config.toml
model = "image embedding model"
dataset = "views of escape-time and Newton fractals"
train_examples = 72500
image_size = 40
crop_scale_min = 1
horizontal_flip = true
translate = 0.12
rotation_deg = 5
targets = ["palette"]
num_classes = 7
embedding_dim = 128
arch = "swin"
norm = "rmsnorm"
norm_position = "post"
hidden_act = "gelu"
head_dim = 48
fused_qkv = false
bias = "none"
qk_norm = false
parallel_block = false
moe = "expert_choice"
num_experts = 8
moe_every = 1
expert_mlp_ratio = 1
experts_per_token = 2
shared_expert = false
patch_size = [2, 2]
depths = [2, 4, 2]
widths = [64, 128, 256]
am_softmax_margin = 0.3
am_softmax_scale = 16
residual_init = "none"
optimizer = "muon"
muon_scale = "original"
learning_rate = 0.0096
momentum = 0.95
nesterov = true
orthogonalizer = "newton_schulz_5"
adamw_lr_other_params = 0.002
max_grad_norm = 1.0
ema_decay = 0.999
max_steps = 40000
batch_size = 128
epochs = 70.6
lr_schedule = "cosine"
final_lr_fraction = 0
warmup_steps = 8000
weight_decay = 0.02
adamw_weight_decay_other_params = 0.05
Rows from block 5 of a small image embedding model, named by matrix and row number. Rows with one number within an expert belong to one neuron, the router's apart. Each number is 128 + 24 x the weight over its row's rms, rounded and kept within 0 to 255. All counts start at 0. Numbers have three digits each. After the name is the row's rms in percent of the matrix's.
Before each expert's rows are labels from the 100 images, of 14976, where the router gives the expert most weight on average: "top examples" is what is common among them. Only what is clearly more common there than usual is listed. The data: views of escape-time and Newton fractals. In brackets: how many of the 100.
# router: router (model.blocks.5.mlp.router.weight, 8x128, trained with AdamW), inputs 0-127
# up: expert up (model.blocks.5.mlp.up, 8x128x128), inputs 0-127
# down: expert down (model.blocks.5.mlp.down, 8x128x128, transposed), outputs 0-127

# expert 4
top examples: earthy (56); vivid (44)
router.4 082:116165130125122151088147136097144090087159163124109133111151123128127157150138141094119107144067100128130132122135114105129149108154096126094122108106140117160153146150120120117140140134117142137133144106116118086113132169153079120129153138078144136089095177144141118183084159191075102120139164134120109126154114180108135124113130136152165119132123141154129182123122151113120113104153
up.9 147:133138128126126141111152130148117083133117146107139137118138069155127098120111096104064105107119130118094113159010167182090131120152123124126135124172134121121168115099117127117109130140102120129138114122138133128129175122139178138138107125099127116115159152153130128123147130155125146119122133140128097169104097121138158111128110124094154117145113153132119141102115132120122135199160
down.9 146:120125130142159128132165141117118123121112128189128121154143109132142101128053146129127078108129159126146145158169175066140131138161152133134117128124132119111079104096069125071111136129095127097110138156169122133131145130133118119115132129123131184126134114096112120139085193140125162117123127149125148152095135136139084124177127119146093134134141108131126098153090140127111125138154
up.10 093:131126126131151129125111144108120141137143089119175149104140114142132167144110134126129142130118094138236114082065207133145170125150119131160099122103132138121184115110124127151137120133139105092157113113159141151116104130126162125149074088184103139140132152137139121097089106121134126135133127131112148074132115148120142109156134134092131103135123146138137115103126135124140132136121
down.10 088:118132118131148122120119124113131100119138126082137142160155099120129157135113111118132158123126127131208122134165117088144138133120109078139173108096136115142089122159116124120130118137202125185087130124186121149118140119116080115120144132134118111114087145159124148127117129160112093201126130050136117106164124141108150152098133145154128128129137140132126152129086118128120126125147
up.11 036:101115129112158138117105182087124120113167059152158122102158144168133125143120139135150096153123128131091120081168104090157120105094128134168157140149123123104160096098120119093138138150095121118128149113190132164128147142130151124141067117119141115157123132107128108144110210140117157137101137089122143153110161101128147116142119131149155093134102135139101127135122133126140112133135
down.11 037:136157130136080127122119152137160106097128111163095152111142196124151077112119108140165114119130116112150137169108184125097145122134138168111118129066151120113101132099142132158103138134144128171147132108137131083113175145119129140132143127199122092112088125106118122105112112117136099109145128138137162150143167119124127127103126128095118131122144152118145108079170077144097148122109
up.12 150:123142123139103147117073141114151118112135141081149145098173106106137074111166076104150150183100101125103112156134107119089154132098109123123138103115128099143141131154141134098144106117096143157158132109110154118135166141126109140143077127147141085137093138167137127139074154147129138107130138069120182107129128182111139133176114136105147106129122148136135155164124136128141133128145
down.12 141:108132126123112143127132072115138068105142129124126130128165102127131110122160163131122234119101110124154115168092112084116126133098136130131127138065124123126112118092113129048110113144142134153115143106125134165125144124133149135128141140150130108134186137151135126142104129112143125185133125106116132126155155147115050122089135144140146128122165117126123114156123134132125126140130
up.13 156:135130125137135130136109142148137132130142158126114161154106163133133164137129090124107131171139153138193129175136221094122123135154147152130087124072128127139121109146102133152164122133063118124122148128145119169127037134112189122138118138118125167138157134153129134120157137101126152125132125121151129156113161109144138128151127129115095113117162126132125121127126124129138126181109
down.13 132:127125125138114101133173137124144146131134127095088137130067091125118139148129110131121149138114140125186113131172030066149131124101136120116238091119129125107088125172150127158133133121136120140129113153135110109119124130116117120128147143090132123126105114140123138113116147126132143167124139154132131134157126127139139110160130137124180132119113138121128124051118131126129130124116
up.14 146:134139119081158109146162150115112095142112084181141119142084169161147170156114157125116119052141125122154131128153147102128170131101135108118143116133106142114112096155115127055124120128074127104133145142161138093135147092149118117148129119173122131134157137090120113098122131114146144150116121122130138160114151101143194116102141118128094092123105117149135092132122116137152142129096
down.14 146:131115127122092140132120128128136111103136134140121144095141081136129148139086128124136136141161172127083127128144108181135150129138166152107108129040132132158153172131171123154132141135136124182174122104067125099124117142113175126116149128109122111113073135146142121097157102121125135139134135106133211135111141106122139136146131113101120116121128147120133123053151133131119120138135
up.15 119:123156121112156120123107122129127124101119160103125146124158094138114081129142190099116081180118119127090114062105159170111175123146123127116141134084115127092108127126153132068124132126168136121135100125100125101148086125124175102132128142151129120108122122157128125110180102122127160138138136138117149133136135121099086126081117126064111133131085124128134125174114125152113125168125
down.15 106:115099133131100140127133088118146099123113118117098139066214117140119133134222158127117164121139142125126094127161142132115164119149125132136110118136139120131163172124157130082124150141083125113125123112186114137111109146124070130127166107123123189123119123121118139125157177111134095158141141099108115128175114111120107105089138133137130124132144136145111129094119132138111124119135
up.16 092:139124132151138125132158151160115136162129127129134132134111186127116135106212125143140149124154114136094129142093084220142118150113137110132085130170141136096114157108109121086111135133139140159106134133144115163113140125128165152107162120144132075126187110078131138111105127105116083081120124110132159128127123130140126142118134118162083162102141133133129124099152115119119110145146
down.16 093:128113122106154137123135126120122098159134128110140121169116126150132129142122165119131148127132120130090129179211127137137138136129110152117145118142134126141191112060144127192118128140066137113145093125090127052126167137129100125127110128091123131128139114089129123108154074166133168112111124132121172129109121075129118143099125114147128125111157154135124161135165123121129110131138
up.17 096:112133130163143123123111133126134170137123180112116094092100103161119037132126155115140142141142128141126139111176110184101128130111155154120164118107112118151121142119115112111134110119117141142110140130130139124111083142133152119121151142085127175098140143162130131145079123135134158058137125066131096180143184090124130153118123125124088123123118153107147141104142138120145125140109
down.17 072:176128130111121118134115157137104107130129136083120135121079174123106104142107125140091142117157085128137139160066179135115137142131104131120104077136137127151134185100100124176126104131104129134161123162082133168121124129134089133127106153107136153147135130131130109123062153148141176125121136086128180122108159133127145115132130122107130132109183144135122143143079125144118124086104
up.18 021:122107115084113119134107154139101091103142107154077122097122166134136101118082115139116078127144133121146121166136188143127165128175109131120132127117148130136112146132152133109115125142128160091136139110082132135132110128112131154115132148174146050116139074142130140140179126150134127104143127122109163094134170153088124120153127142109103123111141164159124119180124126135127110192130
down.18 019:131150130127171134130098093122181138142107140113141097152119116123103104152196135120088146127126145126103131168140100145130111133124125122131132130080160143131120111094099127183107115135100115135128135157133124130143100120146155145093175122085122159104217120131135132116149129093136140126149136160130125166155110108133091133148090102093166120111087091133091110090135138118147129142097
up.19 024:118131140131110131138119165154103096130135171071140158152140146129124106131141104120084120119153101133089151102154129107174149121156111106102139136059119127150072156129134131183129120106122133143130109137091093106131073115133112117105122152154124167129137151135161129107204143128139137132122138115155179120144103118121125130198128110156129130113109090114101141126130101127126141091121
down.19 022:139085118120153159113120109156144186131124146103125108079185139121151152121139147149154152142114122107143123099165124141100117139129125169131102140136120121153100172126158151104133131131159132107108089137107128109134186146132098154124080128115127014129108154137101124150071145092147145154118115130116136097108093132116132127139121147160144134132129137141130108131167133123116140132107
up.20 144:120111137117143134127162113146152111108131104130141128138113083121143160108119131145172147129119120127174091096036169127118124148126131171156055138096112130146211120152144146158157126127146119105117114142173137144124141123120140113141052108129158156144123124141127131136093111101127130151119129120131170068123126127117086115147118136130122135132154101128132139159126153118143134142117
down.20 122:117113124119150152117115132095137102080152129115123153161154097116103133135093163121102115142094139133166137118147103166141162138118111088141205117107139123147070140149182126104133130136158127148103123095126130117121090132136103141122113120205116131119144149136154131123153126137113091189122139116128082126165112174113118140099123150126123119144059144123123158127120136125091117118113
up.21 082:125133130125153124122195109149143147134114134167104128110178099124119057099135120130117124173126133126073110146123165136131146122122109136114185127123141125106140132149154148144119130097104151102118131121093137107139058119123181131140103128169142112144156040089143126135156106104127162082138135150129140126129099116144155094145125129151129143137134144108113131105126153140130123178128
down.21 075:108101125127144135131159116127101113109125107121125134149110135155134145135208128129084157120134115132133129119199154134118173140168111093144084146156124145104152152076129133104119142135101127121140154115112116155125196130137106143136135126149118143129125130119133126137085147127122107187112121112121136110151129048115122078059118157150172119120155099139107153139126130121132139134117
up.22 073:134097133153150136103110136102125127146123097166098091099119160127121139136098122111193138135158133114144128083121084121100122136111135087127165153117113127111062155148126137163130141137127115140119110125111115171131190144133197160129181114138158128161091133137141130130139130083140121140129123099104175079121115139126092135098130131122128135131125126153131107071123127122148116184124
down.22 086:167145133120110103124159126110093045106153118064193133159106154168130102102107126134134124127130173134103128134061104157142158138124120138113111125138129144175143125141110136123133125120131147089140114126129144101135138107138099151143132113138120162128201123120132113129106095150116108141118134168133172092108118138136156142106128132133123115138113121158097143107105126122064127171114
up.23 058:116138126132111137116131173112137107134142059123124151146112137143116159118072182107162163094140140131135138178170081083171159137130102121109129124145127167131058138132119124089106120125143125117123136122130114125121167136128109125123085112180113147119144113135145129134151086131128110116092131116120119158148120068116119119110108137164148123108082178133129140134127127120143109187127
down.23 064:129088121137112121129155108107132105112159129133148108094137062116123137149078130124148157145156110138119122126130131155141177126162137173132136130136134131186159148126142123125129114138084142121141137119076140126123162122122122150115150111118119096116127161104169131104106143104119170109134141147138213109131128105114125105137122121110088119120098143127119185046067133121139119122117
up.24 057:137145142124129121127145187133106132112103168117163099140095116150120113130156148155140139154131085126120113098137085161184119108157130136136135186096124146140118147116155145121094152136162173153114131132132093117140088125143137141124142151132171045139166060110131126163152103137116124168107118127109139114143127107094095122127111137128094155137101154116102149161144149130151108146124
down.24 066:136139130105136154122101119129134142150153135070138127162146131144137177151126155124109189141085136121200093078123104117138132132152125160126145095101131122171225146090138131110113129139055134132133124113056154126121133122135115128127127125116143135128111133159134134120104126120131178115120115104133131103104103124114090124129132131122101122111126164129127177118112140125136124112099

# expert 0
top examples: grey (85)
router.0 157:155164137117117136111135130145138113103106162109096104089179119105131154111168147116108163146098136090140107139119106116110123100181110107125088141111117120154141181154106156132113142139135168103106147137087122085151143137121090143119136156099168138119121105145116133160150151168114119135156119156123112117134101167100167110127106104169146148108136109164100167151133153140118100069160
up.9 058:114122160139137128137187139146116153159134140122117147163125131124148097116141109147087126100092154112113113165137094132125120137111127104131166124157102111079071121172162153080117127086164101135132165164105129090118112132123140137120112130137154110154166123118114146112151179053123126202101134103138146128123124131122158112120127109102145164130116124161111119097131131131118133092099
down.9 051:128145129105154140125107132124100110095142121113113126124165139121128126130113208144143138143099084129063130153134177125135122125144113119122104105103144112092111161142141119115133112134088144147111097134103174170139099129122125106124078119147128111154087108129123129120100141123117198125100115194130113144141126157137109125140125159092123140117111101134113104149210139123114116171138
up.10 155:144136133141106133113098141137117110135126135114146079152088161144111107117173208148112163149169115123124112162102129138143165148154120130127090125132125127135152142084127132101123133144118164155113117111100137189132155133133180150132095114145130117142211141114147132120185126102125126113114125094128179159131114113141103143133115120120108122124133146131131122045138112111125120146124
down.10 165:129125132118156142126117117141156146147122128170099130143120127134109144123013166128130188126144161128136121168149085119117108126122157139130108127120127121162110115114116127185135134123138122109129124108111120188132074119119124126128150114133132104141190123147116122141204089126128100136129120091125129145109134118129042115141127130132120128134158146113135127154123117123121122165132
up.11 127:118120123127111149125110111152129171106109129141148107068144120085118045134070127132097133173110150113114116082185061096148156127139142127127135128151119132125080120145099141160092132124120142112124149141153135115137183132125113146120151155107168183109091166120123131149146156142121167101146124138128128138126138112128109126181117125138119143106106091134128140095127139118119136149131
down.11 125:141123131101128134133180114131123170106124136127110113118174156115138182132152102127121126130133223122154122162187098159102124122131090125134115105116128126121120125182092131102134119132111144070142148150170132072125130127118084133115120108148147100118160122105127132100098113151139153103123136151135070120099112093102084120157123130129170136115133101137114151114148143129146133145118
up.12 103:138139120123119125142157170134118101143139156104102123108124203124107140115197150145154117114139107125071155125193156175145057126109107124119091156151134151131153158136091118140110139120124139094100125129152109104132147109132096153120129151109117082129122069098128131091119101129129122101131131125137105114123138114140186127118131128167171152133124123119126116082140118123126135098115
down.12 083:125115131120144113133145135141141073109135125091117126097083110131139101104139191145131108122130113120074125110096194090131112135149117112109209148153130121109118112094139140079131137109116138099132128141140137152142212120130102123131083138124139124144136134124124123137142096139129111151122121083122115112177119162114125119087127132167139136108134118143135113112192138136115131178130
up.13 053:121131118091111163144123127096129102111131117170098154136099099119120159134129119127143096116118100122166138069139115117150108148185129115138112125150136158170150087143100122143092123132090145105152130122115139163120146125105171147129121139154140044146115088162115121105155087092124118129135139136132090171134116114135143102145117141161148139131140116148136152042127101134124122153151
down.13 051:111106143152124118138089111113160154172120149087151121093140142146116081122139215117128133109139104130145121088087122101144113149088118114133146153156112135131123092073184145131138149113090129138128115144081124093125154122142130142114124164162125089152073142089151120108155167127117126126143128124129121111179117154140069141126122119134126134099123139100139149155172128130126133137116
up.14 110:120137141134108120127129110126128156107106138159108174092134137119124146138087126151117170119114133119147127047205085148140157137149133132126075113169119132115113093140116123173099136139197129072151123124111106067133153144116137125130114151113133154114173133101129134122198106130131119108123122148119125137138120094109126132089135134129111122131124130121111160071128136125129136108149
down.14 127:135120120137137126125158085135144167118127130117094110121171079088112164163136214121132094131115179138192105101153137139127139124102094102121108113131123134115141148189132128135130128160182127104127135142154112076118147113108103131124139118106117112122098142153134162114108197136128153114128120137138075102127118141102104116159128127133114118108082129126126156103152133132149130153132
up.15 049:133101138156161126131114119145117165121136145127137129158085140143126119126043116119110086113114149125151109126179122107081126138099107102140092128159136085101135093191097133046141140147124133138122094115215129129145175128129133121131077106143132139163152135116119121124146130136128115141102141137111135077115092132120142106133121143160141139149145133131143127117132132133123113135155
down.15 045:129155131125080127127083145117103100133128123115200120134143105123157083137149119132152080133135138138113145179083135153143101124129135150135151127095140124129163124135116137081125113131139138140102123120150152102134145132136132115113139151118122117123116124159145130098164073129126141112117134071126139151212156060144100145141129114079097134145107126123147120092167130125167131168112
up.16 140:150131133103113130128096148125131152152127096119117140145089160136133179136147181119136175123133108128155139132226093101151166117140135135100088129123111143136088146133136132114114135149153154135122115131069138069138078119119126146123123140137134151134099136114121126110149105121126148143127122131135128123139146094122205117086127142153138146102123125141116156046133117140128130117106
down.16 152:128103125122085128129169121143139164124125129071129135091130134136129160144195178131122148126130078128105102100052165109133143128135128132125065116135118143151130152182194128179118120136111133052152153132107123091118143148126115123125130142089122088139123129127128134106080181119127111102133140175113130122129129117125136088127137126130122126112139110132137131128117150132138133120128
up.17 079:125124126110198132132097115143109127140099171101139160167077139138123075123108132125121051127115157126098143112100118092111102108125126102132127153130125116114026112149111132054155128110157128135097127119151130124132091126130165137128117106167114127139154153125126122144145119129125098131114139076130110145128104105151146117131131128099084129156126113158137115135140112132139131119158
down.17 094:124128129136113156134072146117117090108146122166133128129217120132154106115073136128141157135102086118093115111133166113148135129128149166132144139134127118114147137105102131054125122125133130160127098127172143132133113124135087142125115143152132080133069129095126119149117150112117190103111114133129187131165137132129090143104125139150106125121146138133120116152197122123115122150132
up.18 065:157113120120094090133156110147140131160125110095136112140109133123159127122112165150162092120099120123130094130228134113120100108122145121143192126127122123092103155220135139154123117116100154101131124144136124130126155123147106132143087127113143093132179088134135141139140151104135109133147124123112167113136152116141143122106123117157112147121130109093116103068119149144159123156114
down.18 064:131132139100153141125150145140110132098123136110098144175147142097136148105115162137106133133112152108128154174086159111110115134121107107141131109138135135113073127152200126114095142128130148152106108139113148146137080140119064122100093131165133213126136128115122153094113143148122107120114118099143077141174128162144095135103127146141113128114123110138135132146195142133102140091133
up.19 047:140159139120129152121142140097132101082141154145126126170084111168124073149100109150092132112104128131130140125108104143146118121133088152120119100176107130147147121103166118160115139119104133111188118126101116082134140136144087157143130158163131130120150136131112125109126172126131141162098114059141115118128124091120148118133116176138106118168136131126134175040142115132125151122116
down.19 055:146136125162166122125106111115118161118119129071162129157110164130128159101115156121129166149118097120190126101142130170098106122090110097128151132184138118117088131077073111087102121140152123177119085119124144126127131131123161119119083104122118104123130143100116138144076111138120192133118130160139089127160130131141101156146123133148195137130120119139113126153139136136122142131124
up.20 158:123123137135122118112090128128127130135129126135160132119105106122131187130146077134192203145109104126178137154138133079139128120135122128118093131125108134120175159107128124172144144154160118195115093141170119121136101120112127109120129110116114179132031112130118135130095157130139131147132120119117105091147123112109061111110125136142108125135150139126132131139116120143120144150111
down.20 155:144131130116108131122147108117115128087115128131145126112130076098148171138103112124096184113142100128146141113131174163154113130150130118128100127183135121133146078103166130100113115132230127104156150134131130074131110129128101121131157111158121121120134141142119127125108105169132124169119126154125095124163106178130141078130119124129098127137118109124123153204106121122130122099124
up.21 125:129122112127128137115118149154142075149120124098111132147073139165120105112153162120114148140132104126161135092070086102125134125144107145110199119130125124139136125104122134099130133121100098126115109108139131136139074110143153139141136105188146165137178115146136138117184133114127135140111140052124150114132121091116157136203136126152081146139087127143128153110134120137143133127117
down.21 121:120109123114138136124123126128139151132126113165131118115109150134112092137072182122134212129140132129106099112178105066094110130124143130123057143143124124145131128109155130183111141151128127061114117119122133169124105121144153132145068119108125176144147110141119130152115164097130119157117128132124132111100155120123125115048131159130117130129139141127108118169135119133140130160132
up.22 057:165146110129163148121133109146111138141117101106116159138114154156119075129159143121132061134136144126121135098151192096158122132137131128089083123157113132130083125104126133117144110112115141119160113126142134129136126107101107162172177091163131077122101149147126122140149118124146140102132133130117148165115133108174158113142127126113207111100188111124134132089123121139093135161139
down.22 054:140151131128166113125098135107104118085116123174093129070169119128147075142088144125160086110114137133119152128124169175109141125121093127119151173054112137120142157136116128135134131141153120194127136119111133164126091129116188139121147125062140112146140165124134092139164164133121143115107117149134154122171126108117098114079125131109124116132128139132126120132123108124129137101155
up.23 075:138126126157125144127150132119153115101143142075131112096103129145115087107153081125146039205127147131147106046111184097125120120088122130139175113098139138139087093134117122077129123098158123159138151123128145137137138115121126165142154140163136084130140126145144138125119121125113141130112137062118140126138137121125129150140120122146106126116090154128127145143139112123151122143109
down.23 074:118111126164135158130075141102142112118140137118090113124161146166118096131097099125146125147089161122093138085082150137139117131110103170128132124135139120163121132064076126100131144119117130181113102131165143163120147136148135130130113146112109214123124136112143121145148158131115135066126128178140131146148138141152089184094113130096155129132107137106126141131139096127111136125112
up.24 042:148130143168164150121179129094106065137148159114050107190133129141098156138153134126125085100123144133118121129176164113143153170152070161137137105130157117135172162155149112161108132117107120124149147129162150087110159138117102089130088137138114115087123139123162136127082130149123095097120130120124116115147115124120149141127140115123136151141118147163147135109121138113140121143141
down.24 039:137148133110128129117082153121182155164104101074136145128133156127126135118146155145132085125125097133152110111100164122122104121115092122155115153135148123129129052069106133134106139116187132103114116135081130193128167112123183113129134156127119159115129116139131124164113152120113103139113128175121065142143165137162095133110134140132145137133120102134109113146138108130153144106098

# expert 2
top examples: vivid (82)
router.2 082:166150101143120105129116130144153115194127119110150129127108169139125093101159132163157139125107095089159142099150163102109143113150112124094134143152110158101132151101133158052113143109073142117105115153149123143141124117145139153111147109137142117154112106084131137084095136092110123108148128126134155126174114116198100113154120087119150159120129105140138087143105099131124121144132
up.9 091:096135130105140138117188146111111108123133138143122131124093204161136076143092137134160124142146107133102129116125118152134102148112119135114134133112164103144098105119114112113169139133147140183147096109130120138111094136137124116125088118194127223137141186149135125140136104132124121144130136070117163097122123139117142143159134122094119117147163172123128141163127140125130119135146
down.9 093:137120132124141116127126137139126157136117124188108145105118165148142144105118126131121126123122113129156125138082153148099113118135144129127158143149123124081115175135168130165129151119179127121113109107087127154134082117130122122126106100161136100149148128113120126119040155125130115117129133155131108103094117167126209121145124124137144132150121138132118120022135130131098129170142
up.10 110:133136135127127120132157136079109137114142114102101141123095129117115155170083159123169078131114134131076120113188125114131093118133120148170150126116139113145063137167127105216130128090127119144138150128075125096117167125127173111143134136117117169130159103151140118143112124125126111125125124126145099165131144152135087121111130135164081115143124183122131127169118132128137132118100
down.10 095:120135129125155132125137078116123148124111138146120140128101142141167133121150114114154177151128158125181118100087151170124133137130108109128161136124137128113083122105096126101138125150127138122148099166122142094127049136121137115120085101174118081121077113134118138107165209127133174133131126078133129105100124125148121125186122099135176117122132112140117126148165134130146118112134
up.11 156:121145146114155141127191147183123144106115171125130134146123141141126142123113096150081101124120135120126111183127151118112135129183136123143158156160134123134176156122185143138139141132118129159141136133079088186139153144126075128130077153135157073130124091127121124155092121118114114139123130123143083145125117103116115113123117131115146138129149090113110139199134149129140130158163
down.11 150:136108123134124119128072129149142115118123128103074138118130102164138115117160110129137100118117195124168115038154129136128127128181148146118144137153120127185108115046094130130140137148087133135142130127103122099124173138142194121134131134102128202129121145136134127108134165127143102099132134114117154115098100152127134133177123119122123126121109132134113135102128139123121126113129
up.12 072:122119130138134127143143145115130161132158140125128064104149067109133109137106158153098136135113107134051136184143030118162082129095111122113126122151157098136134120141121126113149147117103129108136121140164109123112161132100175117118145134120113193131156141130144140134121121157129137136117143110131092145143139089132098121132114135086143117138157168080121122101144129125148129118117
down.12 086:123132135115129109130139121135106102125100117102121144138162189153151150112163165134153093122145160123122128078088152164094170138134151114155104135124121150109166101143116125091127134117110134095137157118146128115135074130137083130138169147189131061140135121101138126111141104123131142092125129130119127146104125173130107135031132114117126147140159126136113103100126128135094128167124
up.13 104:140110135110140146126139114169127128158099126133170125148148147102150172110103107123134057129107144129069099078077078117111143120119140124132190160149112126171112085154156132118154128136161118126144141131123135147138180112121110132155128109157127158153120092120116119128117126133140128160126122106139146113116108133103170153158112146096137129138126106117126150225140148137138130123140
down.13 117:121103135121140113136125155146124127116129131116172136119079091144124095123227127130145147104151120132173133099061133139103130130124162120136073129048127129104132163135130129127131126136075140110129165148132139145136107134121108130128141146213130088139084132120115127126101148113138141124137130142124174119094143112113087108136137126138093144139170116136138107150126133137121128104133
up.14 105:121133137159116109132173144135138160121119144161140101118129116117137166132111095133118114106133083125098112145108091146128094107134125144145088136136131111108111112146119140153114139132195146136124128136136117095130028130104154113136143148118150139143206121120114131147205105153122136141117127107125108146118145145102115127078121127163110157132086104110118122056126151118125131118136
down.14 096:126124119146155134122124100119134140086125134070135143113143121115135111125120134115073143147140171130116122109100087167142136127133138110114166127149119119127117183109177119168125119134051133132117124126110141172120073113132107125120094123035130152118115118154112119153128161152115110112132118133141170123143102165119159125167129156131138129133082138128120114165185138138114132141162
up.15 089:130119137115110136121181111105140116141129119087120116103132158094144114125130136144136074145094059128128114124115107086128124117099125116163176146107139124112085143146131129198114141130141137168143086132134123043144105103131190121126180104141142108150148095096127128119145145144135179135144128161129118117118113124104082122132126130136156145147083120119117166128119144129151129142118
down.15 089:119112128136100127125088088113131164129118122156132133144123105117146111136164146133118213125122144128157116120121124175086140134120128101117128111137130123141191122200176123085123123113106121104171104123175137102121098133130084129135096098136126137122070151124123127118128160122150134124119133185120133094093146119109115138188134131110102122124148120123130125065153128139143140159110
up.16 127:119111127141177124126141095098114059123146093154106146142108160154115092160115134158121097111155163145117129140168170131144163149125132133157179118066134125150101089099126113122131128147108096139123132112114115164121157132157154120143076105153110061156145118159140113124198110128125159145099135117100167131115112095133131140138116131096132105157127130117130111112104111115146111145119
down.16 136:116161124155074119125165136121132190127109139166138126133100111131126123129102121126103092141083088127193137125100135154136160114128126091138131116101127126111150113161186126104125122151113137139132131129151117143123053157126100134112158143112114085106122099141136126102063120127116103129141135151131094140172146135123135141136136121124091130123087140133134128035122117130136125163119
up.17 128:124118126108147130128096145088132113156128157122115128069116197108134160122105137105144155138144157122122156175110099159106117162086138146137142090127147137149077103151165132139113121124117136130164153106153117079121100120118150139139118113192116154153151107127135127149096115139125137083091132104133165106131178134146089149084130147104144138101126162120114158162134115128153095104101
down.17 125:124120124131118096119157062125148096135120135196135112175105068115137108115120038128128167126124139126162132142155112120164130129098091096133129155173121123104062124116129132149124119140125141127107121142089127138126153124158131127114103140105118123124159135177139110162156157137113128157126132126125116079148113141118114099163135147156174128141133116121128118126081150131108135159160
up.18 103:119141129104147168118127146105120154111118137066133114113107106160128202148104065113138111123155122129115152128112063175133070122187106122156123120167130096149122106125143107128150126163183123111142141097086132169121137139130125138138142151130145118122129141149129123163147088138128077117132137124110104105115143098118073120091129138146113122137104124123122140161134105126128134121173
down.18 081:146120121160156119130125144140154117114146139127112126144108097136163100126131126123108102134109130136113137067093077150162110129184087198101167093132125120192122136134103133093143107135154142081116100112099140088131109130163116130129095138065133194124139147125136136128121110139135143137128143155132157093144100175114137126163121132135123123133067140141124147144128142134103131151111
up.19 026:136129132143138141133111091141139125127124166146131133113110091123119198121079111090076082134115130133145105084128130104095092121104115147123098110121104119143114170147120138130136138110058115158146158097133135210122112114119174114143154089097145152125171138108121126116157142133128105116144125100124124134097157176126162123171105139130115116132092105098138129173118122141128147124140
down.19 028:142150140151116111126141145127131153137091135147155143110134179136138066138093088122124119110168108126095158125125181102142131141092142168121147126102127135121063108082122145162130120137167126177128134139124138121128109127124113144106122155137122086135127123126129128105151166115123171110133126114129139149159140037151151087135126091110154153133118115123135098186150115129119124080108
up.20 088:120126136093142128151165142116114089105160102203127155182138139124130153157115125139104098091122153139145148141138109177120087130180114128156158112167160061122163117148106107117171128126126100144143133129114126167128158121125159118153117129128113202105177130114133126147146096107145118153110135178128147130126152102138130109118143146150153100148121109132135103166143118128140141118117
down.20 095:090110119121132098131107133130145125163115152169159115077097177139134094134123148131116093130150123122146143106167168186125161124110132118134164153127125131114137144128230126140148125139073132139108112128098135101119111130120112129125161124210129154134111122107123143135092118088141193106133129123116151102114116115125147125072145142115154125132112126116117106137130144138123120099133
up.21 139:127127115123130138130101119142131103135154135172120133132059168121142132115115110117108124127141139128163115118193160189088119125143130145137134140121140127156113115110087123179148122159088105194131140108122130144120125111142236137153131110147121140123130130143135127146155095119125095134145132067138142115129115128132115159106129128123096116135153201127129131166122131131131109145118
down.21 148:154128129128090107127201131130133148152142134183147146142122124126162116124072105128133103146110089125161101139094148122130111131131118147136133092124132126129124177081161132106125128129206136109107092146176129204119089129140133126116099122130113079128165120096135137126094143104123178141135123180124149106118119105132165125125131118134118131125145128129133130065136132124107139118107
up.22 024:148142134118174163115154121147145160110110107097121144109154139112146046084159150125119116152124104125059129091112138115083155132068133118159131132122126100110128154138167130138097121123107145126154118112113152133133097107129123117134132095144110166141143098167117131147166174110136171105148123120128148169119140106148166138155102122102198115132120129116114159106109127137114127123158
down.22 024:117099145179117123126134130132117114103124149138146125094133142122105120120131073130091180118150114126134152180131134123097161129106141119138102114179129118135126102111147131129137165092099125142169175125152123144148106124144067127157095123129121120121151126135138113142077182112137075139136135107125071181090169184139133161097105131109120152117143135098158137125119130148114132144092
up.23 120:130127136097101119125128136109143094102145088192085140133127123083120111136063122118142074117122088119079130131127130090156160133162124154134121113141123138118142145167141140070117134114128162108143131101106130162123095131140092117120104136184124160103139150100136123114169102152119121121129132114112143136129108146110120137086125136136109127123167156152113134033124142128110127162133
down.23 111:097121134111131110126190116137141182149140132132134119113070123147140203142108151127134092126142105130074123121192112124108114134148173121141107114113127118119199087153152129131137127122085114105120137146164120157135151115141120130141108142085135102148113107152091148141134063109138107164120131182126117123119164078141144115097134125142119125130156132120140125135101128122121117162126
up.24 052:124108141131141125133153128137135102131101108127114123107131142101165117110115133126139088098127096136156117121078108148088148137146113157140095120121103137130107147169112138092136119136099136143158120129158143120130124100132097142179073105164125177132110156119122116135190095157137140121113147050122170139102148145117138142063098150131195131119150118097118152132100130142101125166119
down.24 045:172107148126136124124154126122118150113150103157176156105147144119128152121138130144154081131110146129107111126152119065157168147113181120117124146083125137137092095141101120164098131149173142091137138109161148149144145134149079114137114146125141097118121093163126136114108151116116129134100133184114151144170121119143134075073124126084089146127115133123144122092120125131088130179112